config.yaml
model: "encoder-decoder audio transcriber"
dataset: "babble in 24 made-up languages, each with its own sounds, syllables and stress or tones, from a formant synthesiser"
train_examples: 39062
time_shift_ms: 50
n_mels: 40
hop_length: 160
input: "log_mel"
spec_augment: false
win_length: 512
tokenizer: "word"
vocab_size: 7471
encoder_arch: "conformer"
encoder_norm: "layernorm"
encoder_activation: "gelu"
encoder_mlp_ratio: 4
encoder_head_dim: 32
encoder_fused_qkv: false
encoder_qk_norm: true
encoder_layer_scale_init: 0.01
encoder_inner_norm: false
encoder_moe: "soft"
encoder_drop_path: 0.1
encoder_num_experts: 16
encoder_moe_every: 1
encoder_expert_mlp_ratio: 0.5
encoder_slots_per_expert: 2
encoder_shared_expert: false
encoder_subsampling: 4
encoder_layers: 6
encoder_width: 384
encoder_positions: "conv"
encoder_kernel_size: 31
fusion: "prefix"
label_smoothing: 0.05
decoder_width: 192
decoder_layers: 7
decoder_norm: "layernorm"
decoder_norm_position: "pre"
decoder_activation: "gelu"
decoder_mlp_ratio: 4
decoder_head_dim: 48
decoder_fused_qkv: false
decoder_bias: "none"
decoder_qk_norm: false
decoder_parallel_block: false
decoder_inner_norm: false
decoder_positions: "learned"
decoder_prefix_bidirectional: false
decoder_connector: "mlp"
decoder_tie_embeddings: true
residual_init: "scaled_by_depth"
optimizer: "adamw"
lr: 0.0015
beta1: 0.9
beta2: 0.99
eps: 1e-08
grad_clip: 1.0
gradient_centralization: true
steps: 7000
batch_size: 128
epochs: 22.9
lr_schedule: "cosine"
final_lr_fraction: 0.05
warmup_steps: 350
weight_decay: 0.1
Rows from block 2 of the audio encoder, named by matrix and row number. Rows with one number belong to one neuron. Each number is 200 + 20 x the weight over the matrix's rms, rounded and kept within 0 to 999. All counts start at 0.
# fc1: first MLP up (encoder.blocks.2.ff1.fc1.weight, 1536x384), inputs 0-76
# fc2: first MLP down (encoder.blocks.2.ff1.fc2.weight, 384x1536, transposed), outputs 0-76
fc1.1042,214,213,185,212,197,192,188,223,206,206,200,234,205,211,191,214,216,218,188,192,196,209,197,233,194,198,202,226,205,197,210,182,208,222,201,195,186,183,217,189,216,195,200,183,185,193,204,162,227,214,203,215,189,214,221,204,229,191,218,168,204,218,213,213,183,230,180,213,202,219,210,194,222,179,156,215,210
fc1.1043,178,233,204,164,223,164,209,201,190,187,203,190,222,204,192,177,227,202,198,223,223,218,185,204,208,182,182,185,222,218,231,170,198,192,212,199,173,168,166,223,217,189,191,193,199,187,160,186,239,201,198,225,212,180,214,224,188,191,216,176,231,217,211,195,221,211,188,257,183,204,207,199,200,227,206,208,203
fc1.1044,201,188,200,158,220,209,185,195,174,191,200,232,228,194,172,201,207,191,238,243,162,174,197,191,175,160,174,198,188,214,194,175,195,198,166,197,216,223,212,203,172,225,202,190,213,237,204,231,220,195,179,191,205,165,208,246,209,188,218,175,214,226,230,196,210,187,198,200,117,206,196,153,203,211,192,249,180
fc1.1045,200,227,171,207,204,193,192,202,172,183,212,240,242,192,193,183,205,201,225,220,230,230,219,188,188,226,173,197,180,222,222,202,199,177,184,198,206,225,194,215,198,185,210,208,199,249,221,179,218,203,212,180,207,169,207,196,240,201,169,183,236,191,201,216,213,217,180,207,163,187,210,213,198,195,180,244,204
fc1.1046,224,206,188,201,223,203,192,190,218,183,215,247,235,198,209,206,203,173,179,214,185,188,212,209,247,193,222,220,203,206,174,194,200,202,207,224,189,208,200,185,173,224,243,220,183,192,212,181,183,237,185,187,215,219,200,171,231,153,199,190,199,222,194,165,229,215,164,194,168,207,208,211,194,212,180,186,197
fc1.1047,177,206,167,180,216,198,152,185,168,213,190,177,153,193,177,202,202,184,197,189,194,223,229,167,213,195,220,210,181,229,210,199,196,200,253,220,190,198,233,155,218,194,184,169,175,198,228,203,199,226,197,186,207,212,181,239,209,234,233,204,211,189,194,190,173,223,182,241,229,180,172,216,199,215,168,260,137
fc1.1048,203,209,219,199,195,184,198,212,197,224,215,186,217,159,187,191,237,188,231,194,194,174,166,159,189,196,170,185,201,191,221,198,200,170,222,199,224,200,199,163,193,206,182,192,186,220,236,200,230,225,216,200,212,207,240,190,189,200,215,206,197,191,213,214,204,211,213,186,244,209,191,185,225,183,207,226,211
fc1.1049,207,189,152,175,215,216,185,203,205,220,177,186,155,203,197,211,200,179,190,180,191,190,195,188,193,199,224,197,180,218,211,200,198,201,216,248,169,224,193,175,214,200,163,185,217,207,247,169,239,212,201,200,202,217,173,207,215,214,225,206,189,195,189,206,207,233,210,240,193,187,195,192,224,177,179,192,189
fc1.1050,206,206,210,202,214,216,199,201,138,206,183,202,211,206,217,199,191,198,202,194,204,217,201,184,186,187,184,184,164,162,214,186,222,187,219,196,190,225,207,208,203,191,233,209,192,192,161,177,224,216,194,218,172,206,229,201,195,225,172,190,210,224,219,199,177,213,207,214,172,206,178,206,208,189,164,219,145
fc1.1051,205,194,191,213,181,189,189,184,177,214,218,214,224,179,168,234,216,215,212,217,204,171,234,193,193,231,203,174,206,189,216,199,211,230,217,208,202,203,214,170,204,196,191,205,176,177,212,194,202,224,220,178,208,180,179,222,220,207,222,214,219,182,203,195,209,216,257,210,210,237,213,151,195,194,206,207,231
fc1.1052,231,203,172,227,224,195,199,229,227,204,203,188,191,166,200,196,171,206,223,157,185,191,200,186,164,209,201,202,224,224,211,192,218,182,237,188,178,167,186,212,209,206,209,214,166,200,184,228,203,203,220,198,182,193,183,227,202,216,251,242,155,208,189,213,225,203,189,197,200,173,184,161,231,199,177,210,200
fc1.1053,201,206,223,166,199,209,184,172,179,186,209,214,198,205,188,190,203,196,202,221,187,221,213,188,216,183,226,202,184,227,222,203,202,208,181,190,180,163,186,180,231,221,201,210,199,196,230,203,182,258,185,181,168,218,207,199,198,223,197,196,240,184,215,236,189,174,210,195,171,173,217,206,197,212,172,187,184
fc1.1054,202,212,176,191,192,208,187,178,187,205,190,182,203,227,205,152,223,222,214,203,173,191,214,210,202,165,180,221,156,190,194,160,213,165,196,193,204,232,211,245,181,196,182,205,183,223,178,194,218,224,187,186,164,232,187,183,203,240,184,188,196,234,228,193,169,195,208,223,152,206,201,200,188,209,189,176,202
fc1.1055,196,220,213,221,188,197,213,211,156,187,187,220,200,196,182,171,210,184,216,184,187,195,230,163,201,199,226,194,163,203,231,200,228,156,158,250,220,180,209,195,221,239,188,197,200,243,224,198,193,214,218,221,191,238,148,211,216,200,211,170,208,181,198,196,207,180,189,216,156,187,180,185,211,199,207,204,188
fc1.1056,207,238,211,199,238,191,194,193,182,199,190,206,203,174,208,188,217,188,196,220,168,226,195,215,178,180,203,166,222,201,189,212,191,208,220,215,184,200,213,231,216,180,185,227,169,224,208,195,214,229,204,208,157,230,187,195,220,207,199,140,205,209,182,193,210,224,207,235,196,228,191,222,191,188,179,211,170
fc1.1057,222,242,199,160,172,202,158,185,225,192,173,194,202,212,193,182,213,164,210,224,214,185,189,218,158,194,227,238,200,182,190,177,202,191,195,222,216,193,226,213,196,184,182,206,218,170,202,236,194,216,178,212,200,198,179,185,198,207,206,171,201,167,201,217,206,201,223,200,170,222,213,161,202,198,201,166,178
fc1.1058,201,201,204,222,221,220,218,231,192,207,208,214,228,187,194,177,203,195,219,197,219,190,199,185,178,195,211,205,163,191,198,208,194,191,205,219,210,228,198,204,190,212,230,197,183,208,177,197,188,212,198,191,193,202,210,185,214,172,181,205,210,200,206,224,167,176,207,194,190,227,182,205,186,237,213,226,139
fc1.1059,218,195,188,209,207,213,164,195,206,170,216,178,201,211,194,214,205,226,187,163,204,212,203,207,204,206,174,185,200,201,230,188,188,178,216,216,196,143,173,202,205,215,190,231,195,200,180,232,195,182,177,236,215,189,208,250,197,194,202,160,190,189,215,195,192,222,172,240,197,204,190,211,248,163,167,186,223
fc1.1060,218,191,193,187,216,177,173,185,190,186,187,245,194,221,205,149,181,210,205,218,213,189,206,178,201,202,184,211,188,227,211,189,200,187,174,215,214,189,156,180,189,229,205,216,203,210,187,198,205,182,187,195,203,222,184,193,194,191,186,175,249,207,201,190,200,201,262,175,212,171,188,223,193,225,205,197,180
fc1.1061,202,210,209,185,182,183,184,202,205,168,190,211,185,185,212,174,177,209,216,205,199,183,197,191,191,215,200,183,182,216,201,183,209,182,247,188,142,201,199,189,211,236,224,223,214,210,218,203,156,212,165,227,209,214,163,215,236,151,189,178,201,206,229,197,203,187,160,210,215,210,193,189,201,208,199,203,197
fc1.1062,215,206,195,240,205,214,171,235,196,220,191,217,244,186,169,185,224,201,200,180,197,187,195,237,183,226,215,185,185,207,190,186,198,183,184,224,191,227,199,167,161,209,239,211,240,233,185,228,188,228,141,196,194,171,191,184,207,186,238,188,243,217,208,201,193,195,215,195,185,172,202,203,214,181,218,186,171
fc1.1063,193,216,200,170,205,206,212,213,190,194,216,194,194,201,190,172,164,178,215,219,172,214,211,176,200,188,188,181,200,226,211,193,217,174,137,235,202,173,204,196,196,241,208,201,220,221,216,187,245,186,215,185,179,195,206,175,213,180,209,216,220,196,200,244,211,232,189,210,174,205,210,227,236,191,211,207,197
fc1.1064,193,227,202,186,195,173,214,197,184,209,204,206,197,165,183,179,177,189,201,218,213,186,260,217,193,203,207,154,160,175,194,183,235,199,219,202,243,196,192,165,186,229,181,145,211,218,193,198,187,196,166,206,212,237,190,194,189,190,193,200,194,205,210,206,198,184,171,215,220,226,203,215,237,188,209,223,200
fc1.1065,224,180,165,199,227,197,201,220,232,200,189,181,196,178,244,214,166,203,212,174,201,203,174,202,178,193,221,161,204,196,190,205,223,174,161,208,219,188,197,179,180,201,186,200,203,216,236,192,229,198,221,215,194,225,234,207,180,196,229,202,175,167,185,215,213,186,212,171,218,233,180,209,194,196,201,212,180
fc1.1066,204,201,191,241,210,179,190,191,192,218,199,160,216,199,213,202,202,159,201,190,190,242,175,194,168,181,180,167,195,193,203,197,211,177,207,200,216,194,155,212,204,198,202,196,212,209,167,214,187,227,194,242,170,213,206,222,197,139,196,221,211,200,162,186,185,192,219,201,210,193,202,192,185,205,178,199,171
fc1.1067,232,208,164,205,171,177,205,226,195,224,228,150,188,231,186,199,196,207,211,189,175,257,203,183,180,174,176,190,188,215,196,228,211,196,220,227,203,200,209,196,200,221,212,212,191,210,238,211,219,193,218,179,180,237,217,206,185,196,183,223,189,189,171,200,224,202,221,196,192,219,229,211,165,184,183,209,182
fc1.1068,194,207,216,203,184,218,198,185,201,206,231,201,171,206,205,231,178,221,201,196,169,230,182,181,198,168,223,211,208,231,213,202,196,231,211,202,191,201,207,185,216,208,189,187,192,201,181,170,216,187,192,185,199,170,160,220,242,177,200,201,228,179,192,239,192,188,179,203,168,215,223,220,227,214,212,214,194
fc1.1069,196,243,182,198,204,178,205,217,149,201,155,210,206,178,190,201,203,210,226,203,186,229,181,189,183,203,188,234,168,205,245,171,232,189,224,215,182,198,214,221,205,254,185,176,198,218,182,233,220,183,204,186,216,164,221,237,235,190,212,200,196,220,197,183,171,195,192,212,158,177,189,189,253,190,198,226,208
fc1.1070,208,207,157,184,230,182,202,214,204,201,226,181,193,200,237,230,198,219,227,212,166,192,196,207,177,193,218,154,175,165,190,179,191,174,185,204,182,180,217,174,219,222,193,196,195,202,228,193,203,191,224,203,202,210,193,248,199,207,214,190,182,187,179,191,178,195,226,211,237,176,177,232,190,192,205,188,213
fc1.1071,194,172,210,220,205,207,216,192,171,217,203,198,193,198,190,187,207,227,213,203,204,195,210,219,213,190,178,180,172,187,231,178,204,206,174,187,194,223,178,166,183,207,199,201,158,181,206,226,222,226,197,190,201,199,195,242,217,192,182,213,201,173,210,191,194,222,221,219,179,198,198,185,215,199,202,225,201
fc1.1072,167,236,170,170,193,191,186,202,218,173,213,229,194,178,208,194,164,192,230,221,187,188,204,221,218,214,197,191,210,203,201,183,223,173,183,197,171,171,180,180,192,209,215,219,218,202,272,216,202,236,166,180,195,204,229,223,210,185,222,181,219,204,194,199,206,203,190,197,219,170,203,186,208,184,151,206,185
fc1.1073,172,203,199,180,167,194,188,209,204,219,207,186,224,191,161,212,189,219,234,182,212,208,196,202,195,173,213,193,198,209,225,185,194,192,232,214,207,180,176,187,203,196,215,193,204,185,211,205,219,221,201,208,182,202,220,220,205,180,238,190,182,194,200,239,200,221,225,188,182,220,210,159,219,211,178,225,193
fc1.1074,198,196,233,178,168,184,156,194,192,240,231,250,212,171,194,194,187,169,184,173,225,179,214,198,190,217,231,179,234,205,194,213,171,221,212,225,222,221,156,187,185,221,176,190,232,199,191,201,256,210,204,209,205,236,213,185,199,175,218,170,199,195,211,241,159,211,176,215,197,197,208,195,203,221,185,214,180
fc1.1075,220,220,196,190,239,195,231,222,185,222,224,172,178,215,221,194,165,225,182,203,173,208,230,212,217,200,204,218,223,221,213,215,200,210,196,189,213,182,169,174,211,225,185,174,202,203,244,196,249,248,207,201,181,186,215,200,210,217,200,225,176,180,179,226,213,166,186,164,216,223,216,159,205,215,173,219,212
fc1.1076,181,202,199,178,215,196,230,208,218,178,218,230,203,201,196,196,192,219,220,211,217,175,227,201,176,210,223,208,214,223,198,165,200,205,189,188,208,186,205,216,173,221,215,179,213,182,230,202,227,210,216,194,188,200,189,182,229,207,223,175,167,191,180,192,189,169,211,153,200,204,204,204,210,207,196,201,214
fc1.1077,201,182,204,195,202,181,158,169,199,165,203,243,199,196,182,171,209,218,209,201,238,163,191,196,183,203,203,205,183,214,212,165,203,220,235,245,199,196,170,227,210,179,179,201,188,228,207,210,245,219,143,239,220,167,206,222,217,193,182,135,238,211,209,194,194,211,261,246,208,221,207,207,219,191,206,202,190
fc1.1078,211,234,196,141,199,171,234,196,214,161,170,213,185,201,205,170,167,207,158,213,186,181,234,201,210,245,166,203,202,181,194,179,201,202,236,200,207,198,200,242,194,175,205,239,196,187,194,219,235,173,207,201,160,194,198,191,210,200,198,207,215,244,198,177,186,201,239,203,191,176,217,213,215,197,213,193,218
fc1.1079,171,201,196,215,182,211,170,217,187,186,206,193,219,178,165,189,239,207,230,194,212,235,185,208,116,194,178,214,172,164,224,217,247,199,227,187,189,221,200,206,212,229,220,195,203,197,198,185,222,195,203,202,209,224,204,189,207,179,194,238,180,169,208,176,176,203,178,216,239,207,231,196,178,213,176,219,209
fc1.1080,205,231,230,199,178,207,208,183,188,225,192,158,177,209,184,207,201,225,200,156,171,200,196,229,203,189,182,200,166,211,207,163,184,199,171,219,190,214,199,202,206,231,236,195,205,222,209,220,211,212,212,249,194,185,140,193,213,165,206,186,184,225,196,212,176,184,200,204,195,207,217,195,248,207,176,182,159
fc1.1081,178,201,201,188,198,189,189,186,190,162,226,250,222,227,198,174,179,238,214,217,220,200,188,188,226,218,227,195,181,232,212,184,196,182,207,199,210,211,193,234,225,207,193,197,215,206,214,201,200,179,239,209,181,207,183,220,232,203,195,197,196,234,248,190,188,238,179,217,216,219,234,207,188,181,149,203,224
fc1.1082,183,210,196,204,178,209,217,193,207,220,200,212,210,208,147,198,187,204,175,191,184,215,192,179,174,173,169,203,202,206,168,195,173,200,195,188,174,189,202,186,200,226,191,160,213,211,226,224,210,179,195,188,180,203,197,177,198,165,232,207,215,202,177,192,217,190,222,166,158,208,237,178,223,205,212,214,194
fc1.1083,189,217,209,196,219,201,184,190,213,173,168,214,180,185,197,208,219,231,215,201,175,212,188,161,217,195,168,212,186,235,183,213,212,188,206,214,187,187,189,176,204,201,189,165,208,201,229,182,167,233,207,169,183,212,180,197,214,205,189,201,226,183,172,182,164,194,208,199,199,225,177,202,196,200,172,223,169
fc2.1042,219,203,197,197,172,223,176,176,204,215,216,201,202,203,196,209,176,185,205,201,197,186,198,189,218,193,201,226,227,195,197,198,199,196,196,212,200,224,216,202,199,196,224,217,191,201,149,183,208,175,205,195,205,203,206,207,202,221,189,212,208,193,207,190,177,209,175,206,208,202,203,172,179,208,173,219,205
fc2.1043,196,217,194,212,179,235,175,194,192,206,226,187,202,228,175,236,182,190,215,199,217,166,236,191,225,176,206,217,212,192,179,207,226,213,221,194,201,202,199,202,206,186,203,202,210,218,177,224,181,213,250,206,184,184,187,201,197,192,238,209,206,195,183,191,187,194,219,199,212,181,210,209,227,208,196,233,207
fc2.1044,184,167,172,200,169,202,226,175,208,191,241,194,187,224,206,205,210,225,205,205,209,210,217,164,236,235,227,183,169,210,197,166,202,195,185,198,235,214,250,201,204,178,223,195,195,218,203,215,173,198,206,192,231,233,206,219,209,201,213,185,198,205,200,193,204,188,185,229,205,196,233,199,210,207,213,188,211
fc2.1045,171,217,211,189,254,194,212,201,180,226,207,211,166,201,207,165,233,201,197,258,208,202,135,213,198,215,176,182,161,221,247,194,153,198,168,175,172,169,184,178,229,199,209,185,196,221,214,213,200,228,196,216,138,212,152,211,199,217,286,228,197,197,180,232,186,210,165,180,171,222,187,219,213,190,174,196,197
fc2.1046,229,188,219,213,238,173,189,205,202,156,201,227,217,193,215,181,179,177,193,169,172,204,200,188,211,190,221,231,163,195,203,182,173,199,207,185,192,177,172,200,225,209,175,199,201,206,201,247,222,219,187,192,206,207,214,170,181,205,185,187,208,238,174,143,177,222,191,177,204,247,192,192,200,201,187,187,216
fc2.1047,227,220,197,174,184,241,219,188,210,204,225,179,204,214,190,205,164,179,178,171,218,192,235,185,179,167,174,219,201,199,209,205,205,202,198,157,160,197,150,191,175,227,200,203,234,205,206,237,189,198,165,222,199,200,189,174,192,232,200,212,194,178,242,244,187,174,242,183,182,172,193,204,207,181,190,216,175
fc2.1048,218,182,198,185,203,211,193,198,219,190,240,192,223,217,188,188,191,162,189,205,180,172,164,194,182,160,177,220,224,195,220,206,191,208,215,190,190,212,178,174,203,198,218,179,200,210,235,236,175,204,208,200,176,201,177,196,194,236,223,188,164,211,207,202,189,205,220,207,195,172,215,223,187,203,200,185,197
fc2.1049,201,163,223,208,171,215,208,184,197,234,203,186,230,211,166,210,190,253,173,209,202,210,204,213,214,165,180,141,199,208,205,216,202,174,218,175,212,187,201,195,189,185,248,186,202,186,195,214,202,232,193,231,194,190,188,194,223,218,217,176,213,193,199,185,235,212,215,190,185,169,192,201,167,202,205,224,199
fc2.1050,203,191,199,219,171,194,206,216,202,215,213,207,199,202,218,200,222,220,198,198,176,199,216,189,190,212,214,215,212,164,186,181,195,180,220,236,213,223,204,206,196,194,194,203,205,221,200,162,206,186,208,187,253,184,212,187,199,191,174,222,208,208,210,197,184,208,196,219,218,182,190,191,209,201,215,202,220
fc2.1051,204,176,201,192,222,206,269,197,190,229,234,193,202,214,193,161,189,185,209,170,159,219,163,197,164,184,201,199,184,179,211,200,192,210,209,178,224,220,220,224,178,183,215,175,208,199,195,192,216,217,206,219,179,217,192,192,217,197,196,216,198,191,160,154,238,198,203,192,172,255,180,195,208,205,265,161,196
fc2.1052,184,240,191,204,174,214,163,185,191,199,228,193,202,234,203,233,211,226,216,241,243,215,241,224,260,164,203,201,182,215,195,209,225,211,167,219,201,185,188,191,179,207,214,210,215,206,202,208,180,213,209,214,199,193,174,177,192,179,210,194,198,192,222,196,189,244,180,211,183,180,238,223,215,200,194,220,188
fc2.1053,204,208,170,210,206,191,193,196,211,213,209,193,217,187,171,198,190,187,188,194,195,188,188,200,193,188,229,196,190,188,194,187,180,199,199,219,229,212,219,205,197,189,204,185,185,211,209,237,234,225,190,190,198,167,193,167,184,204,172,172,187,202,215,186,223,179,262,188,218,168,228,190,209,185,200,207,172
fc2.1054,197,221,203,182,247,204,221,190,201,171,205,194,229,185,205,187,184,200,191,174,173,211,167,201,183,234,188,203,232,193,176,195,182,205,191,222,170,206,192,185,220,185,197,182,206,207,176,180,184,188,211,216,210,177,224,202,212,190,181,153,199,186,182,203,200,209,220,204,205,218,201,197,197,213,208,196,213
fc2.1055,237,222,185,192,185,197,214,196,209,181,206,188,190,226,221,208,188,236,191,182,207,213,195,211,175,217,211,173,180,207,188,189,207,200,164,188,208,158,218,189,205,216,186,199,213,202,221,210,203,172,202,203,163,231,166,181,198,198,202,179,202,201,183,231,245,196,257,190,171,185,228,174,218,189,219,199,208
fc2.1056,217,216,192,202,169,244,135,185,186,202,222,193,195,179,196,226,191,204,217,197,224,212,212,230,224,194,202,225,192,213,206,181,217,222,204,195,176,207,170,189,243,185,210,183,225,224,170,220,190,174,204,194,211,196,220,178,207,231,207,241,204,205,263,223,162,173,189,198,172,184,215,188,220,210,157,205,225
fc2.1057,161,192,209,167,184,192,200,188,200,234,183,170,181,192,199,205,217,165,227,147,194,196,175,204,148,181,204,186,188,191,220,189,187,201,210,163,224,181,187,191,216,184,182,209,209,212,179,246,215,177,198,195,221,197,201,187,188,204,195,169,173,166,176,193,200,201,209,193,243,203,190,203,175,192,196,215,225
fc2.1058,202,219,212,209,202,216,236,187,205,212,201,202,189,216,218,197,195,216,202,200,195,208,225,184,196,219,171,206,244,180,196,184,180,180,204,216,204,206,182,199,200,198,201,215,185,220,233,173,185,214,195,201,216,217,204,198,201,222,198,234,193,182,214,222,210,207,195,202,180,184,185,183,225,211,185,198,197
fc2.1059,200,210,169,170,202,191,178,193,241,220,192,204,220,206,174,182,186,197,190,220,234,209,193,185,237,195,171,206,175,201,206,236,207,202,183,195,157,191,223,172,183,179,217,205,188,204,193,196,206,196,233,186,186,197,177,181,245,195,188,182,181,183,204,201,176,202,182,193,170,166,217,189,194,214,185,203,235
fc2.1060,201,190,223,191,220,188,198,213,198,205,180,200,176,191,204,201,178,205,221,176,167,225,203,216,208,186,167,177,251,184,207,187,201,200,194,274,212,166,187,217,204,188,190,190,222,227,183,173,181,245,176,207,235,184,180,206,201,189,233,217,191,204,211,207,221,197,197,199,211,219,214,183,194,171,152,220,198
fc2.1061,189,216,213,184,204,186,212,182,218,174,177,185,207,212,176,207,207,254,206,251,239,200,247,188,198,224,187,164,208,203,204,185,193,239,190,239,219,174,206,216,187,186,217,196,195,222,203,199,220,237,200,191,183,198,193,191,196,189,168,166,197,174,195,211,237,174,245,232,172,176,198,174,214,196,204,201,171
fc2.1062,195,164,198,217,176,195,147,220,208,155,206,222,176,226,148,218,294,238,205,248,239,194,216,218,182,174,158,226,202,196,181,230,233,210,238,133,191,249,167,199,230,204,207,214,224,194,178,219,223,168,207,187,173,190,205,208,219,197,179,205,211,205,198,192,180,226,173,211,188,223,183,198,204,219,176,192,174
fc2.1063,194,211,212,205,208,209,206,202,199,221,185,205,214,201,189,208,202,205,200,201,189,200,188,200,190,201,206,173,198,204,224,189,190,173,179,196,187,184,190,193,192,214,193,212,189,203,232,167,195,210,180,200,173,163,182,217,200,207,229,205,219,238,188,238,206,204,159,201,203,233,211,185,206,224,169,196,200
fc2.1064,233,142,193,208,190,180,216,172,194,209,188,202,215,211,220,195,218,235,205,219,193,215,221,180,164,205,203,189,183,211,194,214,196,213,173,187,197,207,220,218,200,226,229,197,197,193,205,195,192,197,176,185,168,228,172,193,212,208,195,191,213,189,197,220,213,193,193,186,187,172,212,202,256,165,211,196,213
fc2.1065,185,223,196,205,200,187,164,202,218,216,202,230,212,209,184,237,224,221,180,212,190,192,197,185,202,205,186,214,272,163,213,182,217,189,265,245,189,200,189,195,163,202,205,205,184,198,215,168,216,193,200,220,228,187,212,207,206,217,202,238,207,189,199,183,187,201,206,206,228,194,179,178,133,202,186,223,235
fc2.1066,216,209,191,193,188,196,211,214,217,186,222,200,187,217,200,228,191,216,210,195,220,203,239,206,188,207,198,245,167,193,177,230,201,217,196,175,202,201,185,221,200,192,177,213,216,191,190,216,206,173,206,205,230,199,238,190,186,172,185,173,200,206,201,208,219,194,213,183,205,200,164,227,236,187,200,182,201
fc2.1067,206,194,202,187,183,208,206,237,203,206,198,209,235,214,232,177,206,196,183,214,185,194,187,206,205,184,237,253,229,211,184,220,219,184,205,212,185,279,203,209,189,190,188,180,206,209,177,195,193,185,192,200,199,202,200,213,195,209,203,213,205,195,193,196,176,195,147,192,170,195,221,209,184,197,169,211,240
fc2.1068,182,211,212,215,153,236,178,200,188,214,230,206,179,231,211,219,196,161,200,185,243,193,220,201,226,205,217,253,197,219,200,205,185,200,219,141,210,183,195,186,187,186,212,196,231,224,206,181,215,189,194,193,177,186,204,200,181,205,196,202,205,206,221,268,178,193,179,203,184,159,201,197,246,186,194,212,216
fc2.1069,182,182,205,188,180,168,248,197,198,182,180,178,169,184,184,231,161,154,218,195,170,211,177,200,114,184,177,177,204,184,192,190,214,220,203,193,197,185,154,209,180,226,198,195,185,223,196,221,201,192,225,207,245,201,240,198,211,209,190,154,190,176,167,190,184,207,218,194,253,183,201,220,226,182,207,188,207
fc2.1070,187,191,204,218,192,180,163,177,213,185,201,207,218,207,163,191,242,268,184,256,202,244,198,192,207,230,190,177,181,202,188,223,231,186,245,195,196,207,182,177,186,214,193,210,193,153,193,197,196,246,205,222,187,171,206,223,211,175,215,201,200,229,221,196,184,223,248,191,176,148,239,186,197,204,209,205,151
fc2.1071,207,143,206,202,238,178,236,194,197,215,192,198,194,197,189,174,209,202,202,194,157,204,179,212,184,199,193,166,212,201,208,194,206,198,189,223,174,204,190,212,201,181,210,207,189,184,202,186,208,211,216,209,197,214,204,205,212,185,220,201,201,193,179,196,207,201,194,207,197,230,208,201,184,202,204,201,194
fc2.1072,188,232,234,205,190,202,204,238,196,220,237,188,198,181,255,215,170,208,204,166,180,180,145,181,230,191,203,192,172,188,218,216,190,209,195,207,169,155,211,219,213,181,230,187,193,188,193,194,208,250,186,177,223,202,235,209,187,218,180,205,175,195,219,199,150,186,149,204,248,162,245,181,193,194,197,183,226
fc2.1073,203,202,195,184,221,206,212,236,206,193,203,218,197,191,203,187,174,188,210,190,204,195,176,203,239,192,215,207,210,209,189,214,184,188,158,222,226,194,195,205,189,199,190,213,189,187,217,201,229,207,204,177,209,207,176,178,208,211,210,206,201,172,239,192,189,198,177,183,218,201,214,194,170,206,188,205,214
fc2.1074,204,161,191,226,209,217,230,225,187,144,175,171,167,235,200,210,210,209,190,187,234,208,232,199,174,202,206,230,179,192,175,167,210,240,212,147,219,184,219,187,212,216,197,189,217,206,215,198,224,176,215,183,214,223,190,212,175,192,168,205,193,197,181,225,235,183,249,199,184,199,176,229,238,166,225,177,205
fc2.1075,188,170,192,234,224,170,193,186,205,199,190,194,235,195,194,198,228,195,202,259,183,198,170,226,205,197,209,234,166,178,209,188,233,201,216,220,200,250,190,188,208,202,220,208,196,214,188,221,201,224,210,198,197,178,214,215,205,220,165,163,193,190,145,167,193,196,173,172,215,213,203,214,163,233,184,208,214
fc2.1076,226,160,198,200,142,217,207,184,223,201,202,224,186,211,213,239,182,158,215,149,230,204,215,220,206,191,227,220,179,211,175,196,229,201,210,215,228,202,203,215,228,205,204,226,232,183,160,221,206,134,200,220,226,245,191,198,190,194,188,179,195,178,226,221,187,189,187,178,224,187,200,154,199,193,214,188,210
fc2.1077,202,201,198,162,172,229,188,183,192,214,206,201,179,189,244,226,206,189,192,220,230,187,187,203,219,214,205,208,199,193,197,202,222,176,224,216,186,179,185,169,232,182,170,195,225,217,133,171,215,163,189,190,203,171,215,199,213,183,218,211,197,166,190,194,154,183,192,211,169,166,234,187,172,198,173,221,245
fc2.1078,187,188,184,220,185,200,216,184,192,198,191,198,185,226,199,161,199,226,223,208,193,206,225,173,162,190,173,200,219,203,173,191,229,157,245,193,242,211,194,200,189,200,212,221,226,162,174,183,191,156,173,247,154,177,194,195,218,172,207,195,214,203,179,181,236,219,217,209,201,249,207,215,252,218,176,193,207
fc2.1079,195,209,189,206,180,205,142,213,202,178,205,197,201,189,196,229,302,208,217,207,228,206,160,198,169,213,193,211,147,196,202,203,207,196,212,177,191,200,179,216,212,215,193,208,187,192,196,176,205,183,210,192,183,186,220,201,185,201,197,232,186,184,217,186,165,197,161,188,211,227,226,194,148,196,197,205,230
fc2.1080,204,200,180,222,197,204,185,187,225,217,180,212,217,209,185,202,218,189,203,193,212,180,245,194,233,203,198,219,181,177,203,177,195,211,170,187,190,218,183,193,193,210,201,202,224,225,211,198,192,222,194,170,207,204,208,212,199,224,197,220,182,209,201,212,186,208,183,200,217,194,224,187,216,188,197,187,223
fc2.1081,192,201,202,200,217,194,213,207,192,221,233,216,179,163,208,191,241,205,212,203,193,176,186,215,191,208,199,187,204,199,216,199,211,211,192,200,149,174,160,169,217,207,208,182,212,219,199,245,213,218,192,223,179,207,188,179,186,214,237,188,228,198,173,155,185,211,203,195,198,222,191,203,198,214,185,197,196
fc2.1082,199,207,183,211,171,196,216,202,195,218,196,194,184,208,217,216,219,182,221,209,213,167,202,197,220,175,221,224,228,200,148,183,224,214,183,234,210,268,222,202,196,174,193,204,202,214,180,186,195,180,192,181,216,196,201,193,212,193,207,235,170,192,199,206,192,179,136,199,219,203,233,207,185,214,194,210,210
fc2.1083,206,215,217,214,176,219,182,206,194,227,218,191,183,208,162,213,211,192,195,175,230,189,214,176,189,183,215,199,173,190,178,176,193,225,208,213,234,188,215,210,199,188,199,190,202,192,193,208,218,203,185,202,189,150,197,192,180,234,194,178,189,195,219,189,212,192,245,194,188,172,217,198,190,207,223,219,199